Rows from block 6 of the audio encoder, named by matrix and row number. Each number is 128 + 32 x the weight over its row's rms, rounded and kept within 0 to 255. All counts start at 0. Numbers have three digits each. After the name is the row's rms in percent of the matrix's.
# conv: width-5 conv (encoder.blocks.6.conv.weight, 256x256x5), inputs 22-32, a 5 kernel for each
conv.97 095:091096152132163057132166116083108117107158173118138154172133052128133115182104131129086174132147082157144158115162162133079088148091106100133097143086120184142087121
conv.98 102:127109090181118166117163134110142176107172145125129132128188124112166045100119156149160100139141156151158190102145088141125164100159147159123094100115122112138150105
conv.99 093:110111123137134118154120151103121143121100080120168088102150114214132094118153104179094117100172124165112127081152095083163106075176148094209157095144089151130128141
conv.100 094:151069148147106154072162101186137091120063133165168151073114145084166077154116047155111137114086137201120148089108163170139155172081158087097134115121123170165157083
conv.101 102:133131114153162069171088161146100095078112160134171165133132141070122146106117117102128135120143107138102111144130105146089122131066153120095114116088111062081056083
conv.102 106:172129114139132093099108119177127150099135083124143089133093193134160152155136108121142119172144125119142098210110160104134093189089150112149076104136129140138113176
conv.103 088:138140182134134107111143058153123125130097102094151107111129200153104124104157113141105187140105088110123112098074122098096130123162168121150155150164185114115085101
conv.104 105:133140164098128081186197081164121158080153144089153132137124142101134119134132122098202103128122118078137150118101130136100231103080147135105079142125103118132089109
conv.105 103:150143097149110137141122101153133206114099076179169086173134145082148094095111124167169107143135179142096128137118125118132132108142099122085155169091153112143122065
conv.106 092:158129111138120136113104112155224135147127189152171067103117141120080159108113107126165119134130157140097122131154135106142135119152121136137137097106139157148094135
conv.107 103:105123146140115044206095165135130129122143114126163122104074125074130162147123092166094163146086133134146130125192127140131139129109100103121117152114159147130189179
conv.108 103:119103118118161125083099143174055111112113128083122143175094110156135119085128075130157137151162148168133146138113152100103108132153156145112131103110095133109093128
conv.109 097:119161114115138156158174091192120099096106105115142171099155168174132083111103134120078106168135077093093170155046117140117103118101146134117144092060158082120130144
conv.110 102:083089155159131121161090147188141137116102147102085132127128137119138137152153193118117105099151137086145092099096116126194120200132110142081114171148096116065163104
conv.111 091:155119130155150194101137154104168174112062132164099139132085173137176215141124172112162134152144145147111092139019115130132120112122109116120171141129131145221100123
conv.112 101:114143104128112096168112146140078150120094116112165114103155146095145117068112098173089152097089158153166117096143199166112118133130056136079167147116082112088109147
conv.113 102:142121142113119133111155067107073121181130154168148129085107137100121079079059138174149170075138121094131106128127100171123133146117108145108144090117141108101059155
conv.114 098:123128138106152156140089122111208144156125167076158041109183115127100119085106114141122106148109122165126160123112119123179137213122155072147103133128122147164067105
conv.115 102:136118097139122145092137129079109154144088142056166125125064113116143174159143083149159140103090100116092118080159113096103189112106087147132084097160095136111152116
conv.116 098:165113109148106093151156123172178038170110181111165143092152128047114118120214125105143102156166101092117115131142104154149148186166153146148135158161195131105167124
conv.117 100:120088105170154113105137129155152170199108123134137103171102104151137205130110107122152249145093105165139196059126104177120103082115169113100111072086138090130137122
conv.118 104:128123139104129089035171146128107108178151117165145130177089142136139095122108156144139133134096197177134068110129070164125104093138153111122142143099168102147112159
conv.119 101:125129134131100074191170082123153115096103155129161090124118147154086156088152106051179124099120115140171074096080181071115120129182177140175141136120158136201177090
conv.120 103:125118135090120139143120132087151119172138143165100140077126202131169073127078108192098163159101116086136083114185166135093160114111122120208095139098091160169183087
conv.121 099:114145130114135111108068140093129102097120103127096162099128112113166072090136140084127144164140114143142101109137104156146159139122171113037119149188133172136115141
conv.122 109:129104116155108125123107106131187126194151148119074203151187073155106091154143124150132083154144156122117151062152089235115182064122123155072182173108097154093139114
conv.123 102:126111167114180155094163142143100181105202109132114154108139111157135094152154168173128149069118187138140072104154171080133198121148098103127105116145110054145122152
conv.124 098:106180141148110091130138125181213095096099153214187141106093050160081037163109092123107165129065134166126153073206130071069125096164158081105128084152123135129168123
conv.125 103:121091106124182188151140094139143137139114079073083125135062114098157048194118104089109178139127174157089140147091075215126128186099152086141163078138159076122103088
conv.126 099:133113115086129129096137089078148089056196106103183127087116105119165157129144117120096139134120153232091130067115181125095170061104127124131127115071114104143116090
conv.127 103:150106106135148141083156131146106166131183106149153095152154115179149096114088128160041179090164145107129104106133135151148171120182136055153108128162164136155070151
conv.128 092:110099091141105155096198118107135103093093116110121155076124138044156111153119106169135158116125118137124121104106114150114125122143153140145164139112145143059155053
conv.129 107:051130145149147130165084186132136126117114155081158070160065096139140119151136136158101200100119113164113157132132139157166119130156169089129099147128146121092119198
conv.130 104:116149134173114105185089127134126179091107140138100144170155129167121053065157116140123147122112091133123090103134136140116062172117147132099138175110129123211086114
conv.131 103:142144156073134092160077121148154129097165125142072137147125082151130140104155170121113108099139133124126144046152089121204037095172107117135125139167085168107110146
conv.132 105:132122136141116109190126159110150147072152147166118095170097086117144128123105178046136128182145165140130151166139134116152095101155054151136162102133121104134078161
conv.133 101:120141132130170114111138102197151174147121115123132128132103149151113066117144159191132119078144141082107148096132146113108145144128102150146056138151151177071063138
conv.134 104:129127115105170127095131157102100059113157150133105196044154121102154140110109104150117113108076078115118138096064117104143139177155150103200034107111149141072146137
conv.135 084:163166206147240109129175154136168153151098163073113101116112120095155100143108152097126088061156148085128073150170079143171160072124083121150133120151079153158134069
conv.136 093:205131154162185199120085129180131147165106135122117165133185168114086098157123109186094129133149108118131118153117079150136146126141146144090155128081097163109134128
conv.137 104:119099121085107082129143151128103179142077134142104134139113155155136175141145152092143136204083118151155095101118118165146091113135145093070106170018162088175093103
conv.138 106:143141127101162104129186065143149124123130113138115081191101133155097161092150196069168057104093134128111075167144145091086137109085104128157103179127152147032124158
conv.139 094:147099197115088160141092161117172169152151118096111162093081138118110090119094130137085126158129085114131130157165133134113113083092161131105144115150111141129210122
conv.140 100:078132108136105111130039175106142119140168145118116101174134116127189127134084126126135161186125149075137130098144154118157150055153149107031111127129076117142201111
conv.141 103:107113112145130099147126080153110110116097148135119114120053115089075104140115155091194154140154052088125129074133168113135133142082170114146126064150123093173112093
conv.142 099:123091140134147109157097098123162146135132145128149174165110149140082108112104212069089101188138155193133149143080206133125155087102111062157110065193139119056084155
conv.143 095:081114121083143121142114158154161137195121119152096172145138103111030015078100154136159080166179147163116132110129116153194147160113069104122139132131110140149097110
conv.144 099:129139125118149133156124138112087097160136128127156126121184131111103104158042140107144134178142111143148115167145107109140124133082094121102182118138107156180211110
conv.145 108:135090179123153120118184144097136083145099123098128114063200124151098167099108148060125158125091126166118094155064130141178123132197117116086088136119153135072207123
conv.146 091:149129139078134103116134109076145162086097117132111108161138150128167171100071187140116117082198217119163110112042170149176118102093103149104201141128085146157134192
conv.147 102:130127154167174146111111153151145124085141192216179136117105159157109093131102124070118178061115165127143133115158127133123158100082165154086116135132093178131142158
conv.148 101:150119098140128113097103118146136120086129130151106094143142089098154108153148154030158124211143109173099115133111182156142174149102183130111143108132161068186133119
conv.149 098:147120116077099093089135089136124166134105080148212056115121115127050146165115160085163140159104068126154132101091173128096137161148121113147109146113109120126097111
conv.150 104:181122156117117198126129168117102135122170132087109099093109161136156164092110144025102142090077140096036142115133114159069106145124133183118160096126107142133158160
conv.151 102:085145102158133091111115150160156151107065135144144133128143134120082156073110108040114130141132148119098153154113113114128150173119191188138165150122117094111143088
conv.152 095:129156126107128143120149081108132170180157170165116105161141138070124154149100111129154166123173135184178119145196156132093172159075088053089185167159102146135073133
conv.153 089:224145083170255113100101171131170105168140138079137137123123136182108094083118151117104078114092126139101130138081130146126162174122174157067160136073156138123169143
conv.154 096:129095164155160130123142161155157152083138125155125112191147113088148173147164133135100135086183102120075156140166109088097211144147136118107066120101175117095168105
conv.155 098:109102105121113175139096156162151186104129124094163148141123109088081115112040106155082132160127162151206123103094151158142171182096152062146089081138131164133073130
conv.156 103:154169120145165204141095095146144070074068122106132131158143185100106126109087187165129148159209117101159136155042146097208109141097127120180113111153103150052100143
conv.157 100:126113124155130135148084192093110143125119101119128145142154138109191099112107093095169049122142137114119159138075122140148187183168120149141166095134150171095067151
conv.158 099:121124149165140125199085126146187115100182148159154076077133142100151112099128120164164083096141091170078120128150128142145167080129085163129168103124134135135089102
conv.159 096:119129124147207126146183154113156143119051167166155151063121142160134069111152076126084138140083132155133104125152138144120104156112131148175106138141088177076152084
conv.160 101:137122170180113140099175119103116097181101145070116108185101148141067119105135162087145139130135128125061124190126109161119088138139197113158124092125117182149112085
conv.161 099:105123122154081182172141089141088167114172145135092165106106191114179142137160127124135127168117084102138106055096139108161141183187147149132163107109129106176116108
conv.162 105:093137138106130135137152134118154081180099134140080140150144135098172157153139135127107127112107079100135117065181115105150145100122147144149097102139081169104094129
conv.163 103:170142112166152105104099136104115126152165112113159151047158126133179129160118193138082102157093134143124188130107143175163119131134076130154185160125117143096176078
conv.164 101:187127150119092120092101136145155092115178088068151115134134165166106138070178098171136092184125131169161158143141163118149125129087127103177132082142161134125195101
conv.165 099:103124122136140097176107069106141178110095166132160140158091093160162212104104150118120201105112089094107127052046120134140135126141090107159114113104122157195165114
conv.166 092:167153114172102180151082045138117120104123124133162137168108155160108098153127128164087133154119184102126122135184103151099121094080145108088114137131107112134144085
conv.167 102:143112164124147145140113192157180109152200113174097156151169138118159108132130133150109155161111115192131176111051139136142075070179111130144153140107117137036137138
conv.168 093:136144138123110140111162115130139093089098101161107085136109104176201105141138117079166145110137142188151148151105093153114118150060101118163092138161140126146137133
conv.169 113:155133143133133081255072204123122130091120128109113147086123137093169103138146096123123136101145156162116155164130128157109117103104164105088190079135093120096131142
conv.170 103:100147107111128107186097116064137154119069164097130160097197193127136117152116160139160135074120173163139148136155116148108105156173151135121159135147137084115124156
conv.171 088:000000000106104111060147128157076145129128051143096129143083159099145167128163119123135094164117074102138144090163123192101117124138144137129133119140156110106156198
conv.172 105:159145121135160146108107083141043131138087193100202144125126118094160104122133136077174132127118138162107141144074145177119146142074112082148078178141099135092156125
conv.173 108:121113095110124128162086172105158139155137153100144122131078143083113185107134118183135097133132163202093123171109141133139157109112133102193104109156091151100149170
conv.174 100:136127117085167139141122147119138166147136137127111088095147178069110109094182057149123132141114095106172110135137079106105128084114150108151149104178180150107195109
conv.175 100:131117117108127110116164104114173165161157091121128158177096095094087213114138124043145066127180124071106046060136136128127115154058133087144123162148116124148145140
conv.176 097:142107141110161123145134155128105137134170097098146159157094205198102121150127144103116052191097102139124111089094146138099166159121204123135114118073128187148129179
conv.177 104:121144097142130154147170124144104082128099096151117135221116128097178120186133075145083108141103130132120098098159143172103144155136086148057118141096164142178099176
conv.178 104:093147189138136146118050176116149101090099149163043187109139129107118143144141113123091113118207142091123133165104144144135050165131136115188080090099158150073222104
conv.179 099:080172126110170112166088104062118175110084106146139143163130106110129138175123079168090165097087137095139108095086110174095108169100113113086124093111097111187103112
conv.180 103:146131116124128211183125161142114120098083109132124120167117162119097085111103083201092134083091103102088111087125099119173145125099115133165209156118130114131158132
conv.181 100:121128141134110124105195042148155167098154133120157136122149170110125118107103138126115148096117143117221106109118108137138146120084099120156139084134076195138133099
conv.182 101:103160128127105129165110087164127158095077132147139121131120122187055090149107101167131070106101080120155183053165135144111115117132095151116070141091079183136108145
conv.183 100:076115172077110142148134152156130128127089137092101131125139164070119175116105183113094086161154114125097129136117111158119165130118127116136152141149132144137131128
conv.184 109:146134080069109115119146091197161166095079131135142140094150103169104135108154061146153105125180161099118117102151132120138126111117169174141076146128133130102106110
conv.185 097:103141166158123161106122123160130143149120097123130139114121089163054102114098166146107113092124154120173147120076161110150166118084127124111183151157106125125127104
conv.186 099:128100101151156142118136090175174109154092143198182128140158143157168143118150122134142156094099126181151090219177124118121168140113108092134163168126156087104109106
conv.187 101:142128110101153128151174136129153084137117105092134058084121137132122052135172066210125125135121153125119139112147105166125170084146124172177128165125149109141178112
conv.188 092:139144115148137096159137113134087137112100191131117116139129121110091138122134120086114116128164071095112161067115106144126126136092105170158160079161132161089107094
conv.189 103:148130128102116125172195145159131132121132169113124113143112141142124155205123146137104138155124147139086143109160175116203151164151115087208114165155157125167153167
conv.190 100:120096125147113089153127114119114169135117112121134172118125127117154123143115129091131123103195118090151108095116090171173117093122150198093177100112151128083088130
conv.191 096:176139122163180131145137132123096210121151134168154143086178102138113169086117121117113110091193150160087171118149129121142163159163117077176128168080120134138107170
conv.192 099:162173144117118105085156113106125149099071165101150098155156125145170147120138148138135149171131105093127115120093138062100111116187088082161123126131127114104126122
conv.193 099:105123103124094119116120108129091206150185169173134148120131098126138195122132132106151126136126115091153122099184136109155044123148160105166103172123075135147133172
conv.194 092:115163126139106073202144124151176119149104131091138138147156133116159100090136142159141129057144110174123089135076124094133133147085166127119181101132118112130122167
conv.195 100:143126164130204142169142152160157117124181053092195113199137094105187156171133101154088101128129078137174182153136133085104201120105086070156108084132153160185164096
conv.196 101:112118145177160142146114155125104122046131109128109166118164134065206128111142120102137073108152151133133119099163090113132165080118103123102143097128113190112128107
conv.197 106:148133093097122130073147145123128092086138123105154126075150111157072096105160091153125174152175152164129116099138078141129164165132149158199126089123105189128177115
conv.198 097:139165110137098146164154112135084201163095139087124179148099154134125139093131092105109112149118127109163100099107184121134112150122089055092083134133072182142179169
conv.199 101:128128125160138132130180116119098086146129089122223121110196161147111117101130127128125102126107126172151171094084105102122155122132154127132159074175176100163134158
conv.200 101:086076149118102123164066146191129180082120119121143135097081151140091083131186109163135133113120135064183155185141151116108104109131151092127133149060114110088130129
conv.201 105:146164131177210121126092163183150099086072152186131070125078125164081125153110119082053142137122151145156103126160169089152130167135096124137065120154126078151122113
conv.202 103:075141103149084170170103115096160166157127126163073177151149111118101110172170090122099123159095137178110117130107117130145104186060135121143119167153179198183115116
conv.203 100:134164125153141114129090132137129151104109163148146113120112132199140134147111167119169132134161130125139171161161092140085118130115136040093033048145165162103112123
conv.204 102:130117176093156106121167122128149164092092077169111126165150142137073118082173125102130146098123091175101124123123098143100082191126124152088154133164152149146128141